config.toml
horizontal_flip = false
encoder_expert_mlp_ratio = 0.5
encoder_patch_size = [2, 2]
decoder_norm = "layernorm"
decoder_norm_position = "pre"
decoder_qk_norm = true
decoder_layer_scale_init = 0.1
decoder_tie_embeddings = false
beta1 = 0.95
adamw_lr_other_params = 0.0029
Rows from block 4 of the image encoder of a small image captioner, named by matrix and row number. Rows with one number belong to one neuron. Each number is 128 + 32 x the weight over its row's rms, rounded and kept within 0 to 255. All counts start at 0. Numbers have three digits each.
After each neuron's rows are labels from the 100 images, of 14976, where the neuron reaches its highest value: "colour at peak" is the nearest of a few named colours to the mean colour under the peak. Only what is clearly more common there than usual is listed. The data: small renderings of single solids in any pose. In brackets: how many of the 100, against the usual share in percent.
# fc1: MLP up (encoder.blocks.4.mlp.fc1.weight, 384x96), inputs 0-95
# fc2: MLP down (encoder.blocks.4.mlp.fc2.weight, 96x384, transposed), outputs 0-95

fc1.268:119137116176117169158099112152122116178093130152176095130149067138107166143149170118104098071146142154127104078147098093135154107055095124152198115142142169156077122116137127099095124138111142201113031080111130093146117089077104120126180121074166101158179150131145131130158135148191144133
fc2.268:155171146120144062147152174066116157161160101099140132141158184138161110106122071075151159161175163151103180122138173112135117164117092128160032096119128111136204125179096173102132100117187100128136150191074097165110135120076162087124117143107119146113118157120121139154105140133100155096
colour at peak: blue (48 vs 1.6); black (38 vs 14.5)

fc1.350:138122119145130174090157147133127126035124122164149150166149180119142125138171087129143170072143125089169164119174029184120141075141097148161108149128180120110141078122155134132142076174119103128110132131121076136053113167164121154121116125143122114142088167146168087087168190105104121165
fc2.350:190098138151130150153105115070147137171134141079170114116098158141089142095140128151131108126133159090163100099144180107108101165098119086097149137136152137104191177138161188185087061125083094136056055154127152115194124102124113161102083164196116151149134132148119124172155154163160128128
colour at peak: black (42 vs 14.5); green (39 vs 5)

fc1.381:184127116147091115102161180200062081145121107102139098151155172124159131160168167143130122165139099136186092163105161118144174135101103126163165156097139095117108138104158118104152124100120152114083135137036107165107136170190092106128128178197111111161126105122130130046124092169097140097
fc2.381:135112142121098113149134142098162150167066125149091165135086132131064159103141063116129112145150095135158118093069126110110088177178081162175148148144110103167121126185204145207126155160164163124109122127165105119142139121160149136136118118066064126121170093110192109118110165090067166115
colour at peak: cyan (25 vs 1.7)

fc1.192:099088126115137162146083097145070137155189167124127161101161114158102073133158109128125139171127131143135154074118090108119089099201153181108177135121136137180151087076146148102101120158139135083169132132155165149087103095023110149091147111137141183156101064168114093119109152144150097168
fc2.192:183142148139153144173129111105140119101148123152101119092139166078139152122182120128131114122142069121127137094140166101155182111118184142173124172170136201127112146137089109116183149103150182137145088127090111124191163119219152096138135090089140204074113175057159121139099135138150110165
colour at peak: grey (77 vs 30)

fc1.219:163072134150123092120097179081113057108146145098133075124149192081100169117091068118104098178097172183111153114143075145164165129202111105129133088147144124123099080144117137143120148129136149137152118153068123054135110165107187085105112158092144121109137160111177117098072133164130152115
fc2.219:125195170121078165140152141180119150151095154097173137169107111115080132147163183143087142116106088091137115106095168146123091091088100133117123099129118098156166152090143102149106105178091073094182184137114117154141133093084101160135074170120194076126137086120055177095151134142122108168
colour at peak: purple (72 vs 2.6)

fc1.76:096105123121169160175162137141096152167146145105217129094213118152122129205150112151105135181083075094130142131106063155119154108130156165121083133112121091126083141169113098060140124145137082155119168067146183171149056133146120096141116123146175168130110130171123133119108134148161111133
fc2.76:096124119111120130131103112149157142167134132123084097155120140156110119070127173119172111109112136163126204160177132153124128101084146097128132094234153100107126155100110146100137102083117134119176196156093088105113074070136139097090121109152048173109121127070196140108098088144143097170
colour at peak: grey (69 vs 30)

fc1.323:079158166111192103075104092097136133166063121114129083123136114138053117074137133174093179115167114172103129115135203105170133109148143171134119113119153169138126078161127165097134164144101143162082109182171135109216173103151120151169140118137123077125130114100172127116154109098092118086
fc2.323:130081159119044139153133077157099109077123186179130170153129154071142130180167159105156075150072107148096109163091078168144134164146126126164137113137096101116144113139090091122136114141139119125139135130112108172104075179059115130103089132079127091167092138144114159066078124152184151165
colour at peak: red (30 vs 0.6)

fc1.266:151113130125107128116125107173059097167080133089101136066164124104088112115133124114181104146150103108178075165108117137117099080116144048107131129153133132125176115147091213144161080101122107122175100117168181065152120074180113140153154090177154098134149110111125093107098108131063163109
fc2.266:093137132127140134203114119069134124114116181154133073109126147120091142160093186136090141147085075141107141128114080108170103133130131146050139157132151116149129108101217149176110151164147150158064169115085101149094132142133159046099153136122094152121111134071190137193159120143096117129
colour at peak: black (35 vs 14.5)

fc1.269:145157107091131085096086109067129120126172180147108086133168171157138079098145179152155133113129131124115092083106062149142169130171112095152164158161095159179128086105134171124144051181142128136138116169149186156118077151141103168155184097102128170093119099086093140130107163167163170144
fc2.269:160093165189173114201142175177150114119090096102140119130115112142121115086151113128092181141116102142153153102088168122092109132022126164139090091083174143102129113120105090132151134102122095065109125149125140144194155167129107090095093194186115097139120100122166152096148192128111142124
colour at peak: purple (27 vs 2.6)

fc1.131:098087098119129180143108128168143118117088104074099142108160090157118148116072070113079092168121125116161143128174057139108126116146118110187139154094149144176142111115147110116100092247164140102096165092104123102130072160093098101128166094163106160139096076153107160135105142151090152082
fc2.131:164092133092102104148186072174108167163141174114077108125143158118102087107155138126130152145093175104132151093049136171099119093107086164151132105137195135121105207147120166178166135095143121124112104150125147103111161126130191130140192131140126152138137093154168167123212133057119137129
colour at peak: purple (39 vs 2.6); blue (35 vs 1.6)

fc1.287:106086166118126066168074168070139119117144134182124161123122091114193136155078157096086133126159091166150127102100114102110095130138109166122121091132110118077108141220168126124128137125181163164135188123156119185180165151192113137150171145110102163166136112168126176153139139165161142077
fc2.287:056146149152129071121163142103127141109093141066113095182135161210094146205125100188121137124104108112089127149150124170129106122153110116127160129123194143121140100128120075168085135122181116124111071113129168114150091075098150156129098161145157176131075101167137120141094215149138103150
colour at peak: pink (36 vs 9.1)

fc1.272:096171132163121158101124152191138185166171163143133145089124082160144134086084105128101100086091105145159162164095112108134138105147135167090129122142141042158116148181113139113112140192155123121145140132234080119121096084141150125084158176101117122170181115080121074117129129171161154146
fc2.272:106124146076163127108104174067093087123111098087099151089154100034102153136140202111142161116091128096105114143116142121138146156136137114142136149120171130156109083180132115134157111183068142107152102166102088098162201094176173123122091147121164174076165094185088139124132110082135105151
colour at peak: grey (67 vs 30)

fc1.187:047126093132147113103165137127173160187112131114160097162170128114148146123179107199124080095157141147160140094143103147096089167119136104190107080139158159152087099087172121114092122152143106161137193181107165056181085097061118134181108153156121149141115116147133135130100118150169154109
fc2.187:145165155135145125183103152160161184088163128136129073164063149126145102169066135094167158144114104060088178086156144175158142107110099086116164128161110144066168112075113127133156127131089153116150094078081086112119182202171123078100128119159107157106138128168092123160147133149109134128
colour at peak: purple (70 vs 2.6)

fc1.306:196090137152164113111105175101122205151130076098202146158156158149168116151134112142120169103163176119143140095139101123109120111092137144138134159094128167077122180128150115141126153121204186122106077159089113056182123117158073102101107120117145115087173126140109157087135135188143077151
fc2.306:134164126140165106136121125107082156127163148125096168127181106155119207114102089110119115096203133177128130084082153099142088095149129071141130114178078123123080061137122123167159083134094098078157137065109145110153138103148158142134154158119124086215131141102174090145160099101062128121
colour at peak: brown (72 vs 29.2)

fc1.301:123092150181114131142080137149101083071089087152132105177171135098109109186166129163144148142097150112130096175109133147091178082110144085202153145091078160172157142111153127155112150121175130134138099048093129135147081128115082132132162074188111081099177162106159094087124145103104141139
fc2.301:136141151147138165131209152054133099119085164075096126143124132154117157088110166137137096098111153131186168100111115111123087171117131100062097101123190116168150102143100115150159162172087109083114088199150122132077171122115163119119139086092154169119105204096130175172130121149126161091
colour at peak: black (80 vs 14.5)

fc1.8:110133182134087094110166186070110139117111137138117136147145202139139045185121137104162125147129127156171148170100126125151131107122137076134166119198118132104144176160092161093112141127102124102144117132141101141127100216141106062102071175070134121167118060152148131160144137098139148069
fc2.8:151143114154115167165120073123087122153083195121130119123099160055134174172130080109112107116159101085141148133183101139153097122174054115134125155145089141078160078081160133125170134085173119117145146083154132154141168087173116150122117083100107213103117113127142172141117152188157091160
colour at peak: pink (27 vs 9.1)

fc1.368:072128117133118076190095128142082074123081162114180084186088137102124126132131157118140132155041167187137152153138157177125182140135134133157083122089122134201079133097125118131112193135073149146125150156140118181122120109123138141166123110134109136135111154136158137162120115185131227110
fc2.368:152155187146086164111090108152116138083177158172077120075236094123149187128164100147169139132149102144137167110099110121153098126101140152099198165098110141129123119093133107146146134117147075138168111089109121127137151147145128118107179137130152093134146112123139136076101130196116032183
colour at peak: blue (26 vs 1.6)

fc1.171:166139119191085130135149160081112093144063173123135121131148152130125102136143145122145161124120089080182035153147116105098084104145136146131149073107155090105119112164123106227187144155149112115107196108107159199149087095084104128117117174143058144096132147124130109132129134138181141128
fc2.171:138136115040206106089147101155123126114160108167089119120079116139143156205143120173127085147150128128138125098114150137142127117146102106052149151163107103134134086165123153132174148144099165092095137123077120089163192072131081151116119130108145142109058093115098077156159164074106168177
colour at peak: brown (60 vs 29.2)

fc1.179:109096151096166158085135081116173142069156127141147076155121134090136119098065156102157082065074138156168145111101170084082142084159153155097141108168143125198134134103116154105125081157144177153142127102091136136135136177097204183151129106147171143075081194126126146132137111129107156147
fc2.179:156145214140158153154073097119161117141103107173186139164155102130190143139146121142144110131142062180134118157180105155155111123083163136133140160122088144156083086183145108133116130075126175123109194145155108131077118168128124153094109122109085177170172182146128153180082141079168137143
colour at peak: black (52 vs 14.5)

fc1.371:112116082162144092103120168110169149113109114096132090104132184138111108105173139077136113092166054100115156053116095142160098167083121178094137145166133160106082115103150092091103170099170097146116083090125094097208121133066103150138094121168175104140112103065145168161118121116134133174
fc2.371:098121121068124136117108147171118090115129106138092166133152169123161112161166154118051143148111160189142194146180137123113156104095128104142139125061106133175134107100100110086101077201070140164141125183106100160116188121136116122120116177116122114121100122212081112130158173107069150096
colour at peak: red (29 vs 0.6)

fc1.152:142138164151141149115149132141136122166087179104154101109134125099153111103077150117156138067117127163124173130113090175086117063135147055128157150106145089144114067090123184118086125149136134180158195058127136119184134184099188166165135119149111180095121143129122161050106150143144107174
fc2.152:121149191124198189141043094146137108090162117089180093132135167168109143171124133155129112095120067149167099137144133148142122145109106147100123125144065163185120169104130111062158097171116151152175156162122131128118134162158120089073076142091138160118090135123115102211120094093091135117
colour at peak: brown (68 vs 29.2)

fc1.180:080121093151081166069114117135133097117123067108166115116159153140118181097145099204114079175097136124185120101094067123165174145166127133121126145103130077111145158139140119123139081133115146150103177114103132111192151109121076201123093120148090151166059150120108116153114120174177118060
fc2.180:115105126118160071121139150105151117137161128144069133122091107164115140124059164071165183156093113132140121104225094110102113101167155092175161151083132129129145168178130139084098200122125098117100082172185104138107130081098148161186145168174111118114102126125111178086131170109139130165
colour at peak: purple (37 vs 2.6); blue (35 vs 1.6)

fc1.70:126157175135153205079132158181114140151103170071101102090181207123170105161148130097133123064109084152100147163106172147112140154143098111123089118158131179101169085161142138061132155150128138122113149099159128070107140126128099101118170129141098091092180084119101052153129145124163154149
fc2.70:059175157119106081154101149129118136079099124112107184118067076126072150176113147171140107156135070165148118075121110121199114159147164165133128140141168129182148081109109097159172100126082099103156127137211106139145122089136116114133126167125168099181149113111117160091185149136078106146
colour at peak: black (55 vs 14.5)

fc1.24:084130143124180126095095087084155131155152100122159176107110150170110052116111111103150193112117065126125148118123117131170093112137109120104157097115149154144118111100116115153121165080067118091110127135116164178097151107098054156181132076189101157110154092128048155087133069162142147176
fc2.24:137109167163064104107143147191110145059148124181160138090112131128088100105100101129107125179162091181140136094170150179114150125142119147093088139164201143105200139084163048106100048087120168134115106178111164070113116146127129116131117160128140178120109116116095162129139142135127095113
colour at peak: green (78 vs 5)

fc1.49:138109104163143090111122110168144114145215139133101126117107145176139113161117076143163144105062110121066107132124114158188089109077118137085149152099123124149074086078057150176130134097118139140153106175115147131126167110176144076124214095128101128171134137147058163153123145133085180127
fc2.49:156097167097126124143191143067121126172112092181139158168141110111109089122101130079142153184134109123136140047135127173099148079171078115119164117151194095136167190145065097114125127135086126131123104109098103108111166123113114158108124137099130136074115091132042184065163154148141110108
colour at peak: green (47 vs 5)

fc1.164:058137124192128130117061075150130102124126106170102095090143104112057111127104155095107089140098121142148127097125164135156142176135170183138114130103146155151151135146106063142132107109114128142139185171141113158132182162085151178175181129159148067069064166094138142138097102076110159167
fc2.164:145143155111113162166119074127155124114131169122127118119192171140198124121107184145129124142163072197118157169095138067085133106118162085147151131097100151141077109060135068143125138151064139144160135166098158153056106163144141156070102083091118147134134185120165116095156099170121147133
colour at peak: blue (33 vs 1.6)

fc1.115:123135102206173121084137118116092142149139170104113147120146148069168153147109134151138180140199098119115152149154116062119091136176099121137101149070138134179154071119062153130094150162109147158160148102155161144143128112114111182112138105152185090146090146104133098184162182107067124194
fc2.115:140153133096101112102115144158154127140074118114090146154126106103137082104162126153043091121100106140134120160120139143123110130128119152100127164127133156073207128070180136186209120076156084134089115162083121091145147071203113101147135173135124151078130046154143167131115146134142145076
colour at peak: black (61 vs 14.5)

fc1.60:121175077107148100138097079068118113138111119158072163065105101183103110117156139179124158151170054066194154171125123141098133135181098147103149114127124141158106144137164145198152118124066127135065174148123133129120077094150119151141157111158123092150102137093192096160133115074128144134
fc2.60:152123127092095218137146111194130121157166123145204077139145166097124149151145077114149126084140154189168140183113150183136145123160195094124146098169098114076114161072130098065095107147147114121098118126068143122106125170153134133050101131109119098074150166123159125121150114139140133107
colour at peak: brown (65 vs 29.2)

fc1.302:151125113131140167107121161101122177120080080168197129113165162157150133126055136152188128110204147133075159127116139139168123147142153128077177155140127163123106172135101106142110167118175140120135147080137140148169147135139060104100082108079130153050119149169082077178078125168103134115
fc2.302:122087108181088116108107127101099091133147115106117135136170062124117137099127068188121111136132177166093135125128095129073169098077104105156046110136143156178115144159118144123141112146153114128072102140101121100167058123173160163154119144153093048152155175141139080073129148121191089096
colour at peak: black (54 vs 14.5)

fc1.222:143143137088164117098148108137100173155093152132106109162162122101105114131168158073145091184144056196158123153106138107129169109170126097155224166179135123094119107188128134167067098099084069164148179130126126130169169123125137120130139225127118092134125159128081106111136141143135143144
fc2.222:174053129170066145116134136129114134096104114037190154117095104095126106124093137119083129157128096093104124138127074120171093135101101161110071151132138147061198203076158148131175153148156150120121169116085140149091134140160136124116146113113167167127113106063163152129143082165100123123
colour at peak: orange (27 vs 0.7)

fc1.240:149145177114102122091091058150106119096165055125109135097145124100192152176118147123129115149124159155058148124145099162120091118132091085139107135113124127156179152089120131121151128116201045152127125094123134133079166135167109149161134158179082110147067089104057138098093086094172125111
fc2.240:056057088099132154176132166126148174145108158149176093161070134132086069137119134131143101124117160132100186117095125144148131196108168105131137118161166123110063086142140116074094133151074133127089114108094144092172138150131096119087113117109186144093136154121174107146193183125136172176
colour at peak: black (33 vs 14.5)

fc1.341:134150153137099162057118137141117110157104160090119097076162131131103185167102102138082109141126095175167131136128190097118091036094154091162121132110173174097150094148113118103083160117154190186134126160089129165139156122117124157136091151132154089162154087102179124083137061091117114178
fc2.341:126130078076157074087062173116120144130085133078115160119133148104133104068103138168118164135118135049100101090117083129113129171118074138113143097090117136167121138192169085163173121195085131115161171171148131106145171147125144128111175066075160127091154139128179152107151122167133111103
colour at peak: grey (60 vs 30)

fc1.96:145119131102135095149153100170120113128174112123109141094081147165142115155175189153121108137116131160141165144129091152108120128136101147137090163130056112201106109136195066144092104200057110143114149110077099155186069136149118097162173106141148115140121078141073182102121148128069164092
fc2.96:095135070171067113199106134118136097097141116110082083145118107161104095177186127121119120142142138046145118126094144104113122168137147084164149145109154135107084087115073128138165215147135091114106088151149167103179099145147077141115138093092147152144150147153159066131192187134144133151
colour at peak: cyan (46 vs 1.7); green (41 vs 5)

fc1.197:128101113099089165131111147130106113179112131170110152124154120092209154158163163103097158122126200119082125173071156146154173137125096087126117109196111155157116092072145144183090058159132172132123153141100164104109063184130102095118187138093126141114081127178118140152147109155124171101
fc2.197:068174112088116063179183160122082102122100103100083105138156135117117133125126141177119079161189104091142169163140089135143140157125105121122100121110093133131144165181113148067134087177143082179092088131117102087137160164079082120186073094103135104187088151163102148136160118158097120128
colour at peak: blue (35 vs 1.6)

fc1.375:123155136073159134175122137148140135200125146106209073065144107117152045136145084128100142132149136172180127076125178177197144149177157155179110115114111152122119148115168104145150124157158154132100106157161164146088146154126157106156075106116105103154069104189130129089126121078134138140
fc2.375:088072147135087092115164129177068140120124157100107116162097129105111142145161162156095130101145114184139164190127081121068104146121176077122144096206160065152139063087083077141140134134132106096166125186097111109149163073107114174098160146151111145110147116123083097142153086141136087109
colour at peak: purple (31 vs 2.6)

fc1.186:062132146202106183145100164136084136135121095163137166118078096132140143157159139150132118128139097112171122056129124092105103128193137125136146127126170203172097164118099105111108087126183165145123098203105150142197169155142130127143179119129146163115157080149085077139136139134191161155
fc2.186:126120128125166126099131150122069173168159133154121162093157185149112120101122132110084146126184102154101165155141105121107168142082105129104116112076104082112137075221114191113114182135112124093118179207164100146111160174178099154135126129133087084187134108144186151134153086153154090141
colour at peak: blue (63 vs 1.6)

fc1.205:104109032081158134140103124126082160112147130143107175086163095119155123141146124139181098126134144163117089127146100151147136042124073112121141143099156118135068136112154116101129087061111178162081126180155114120110130099142147147113133166107130190101127098066094120104105143169121144231
fc2.205:185146112206138118111085121139102110184125144165100118107170143100153163111135097180135161120145135071103098084103099156153120177142168113136032051145115156126191155114083157118141165173122094093163101125158037116170112147125156151128126106162107142127144132160105151137135188122118123102
colour at peak: black (41 vs 14.5)

fc1.290:161121118143154134083102148186143058095119143118064180119197169108136109182154153121126137129143146113115163108097138122072106160095128095163133140119136135117167168145126027119117212080139152175125171071155157132158107098132132142189204158119110119135082136148137144128116158132113128168
fc2.290:140168105108074084083148146060143141066090142149153083115083167145156121139136136074122125129130120127131092166053140128165088128154152190168105121100153152163158117078147086143150144130126132106136121197130177196158186091134088100063123117115132132084104093162086154173110128104151120087
colour at peak: black (35 vs 14.5)

fc1.142:103105114152159181163095176171143129177162152097089145150148088130131120117141107088136151120102176194102140150091125177158144144084130108184097107133122131183101092080077137129177063147101086139155150146159137172151137131109161148148133136074118147204139143182077156049135140118133163174
fc2.142:093166108124149134196068075104173095126167126137148099153186110114159128129138153155142091131146092109090156099117147132090108124130195127155108113104172139137100128073137078067127185123146100138209119082154066089169184144148144141074106155081125097072111135112174135115112123098123117177
colour at peak: grey (69 vs 30)

fc1.196:122109181050140130115116099137092111190112105134161119147141135058162066147083111100141118141142163150125116134130113170103088105127148116204117134132156100077139112112089138152149091121135103167172125131036146095164094118099133070135052162084111121086201137136129156114096066135145144128
fc2.196:108190149103153116093128162163123167086140153112131090152149128131181162177159118149127152068123113158204171095107118164096152096103088182129129078152053120138099123125192189132102161153149111129156131133095118026137162099117092131132137129087119118095128163155092126102082152163109132176
colour at peak: blue (42 vs 1.6)

fc1.54:116072166122144163155114108151127114137100109087040133182175193112122087123183141125193151153136178103109118169084089144065106132111161171160161135132103170113097138136170131172154089110165163120168165064109124135114117126123144168117121129125090086156122111141138100079102089103111140044
fc2.54:171149059165124154114155159123126143185109171136156145094143129175121121095043100118133098157185130168138133101175117116211071129160124114095107136115112101103160157164108107175118158144216151060094110149137169138116167138114102134146184108166091129180117108137100169132158135144158164110
colour at peak: red (35 vs 0.6)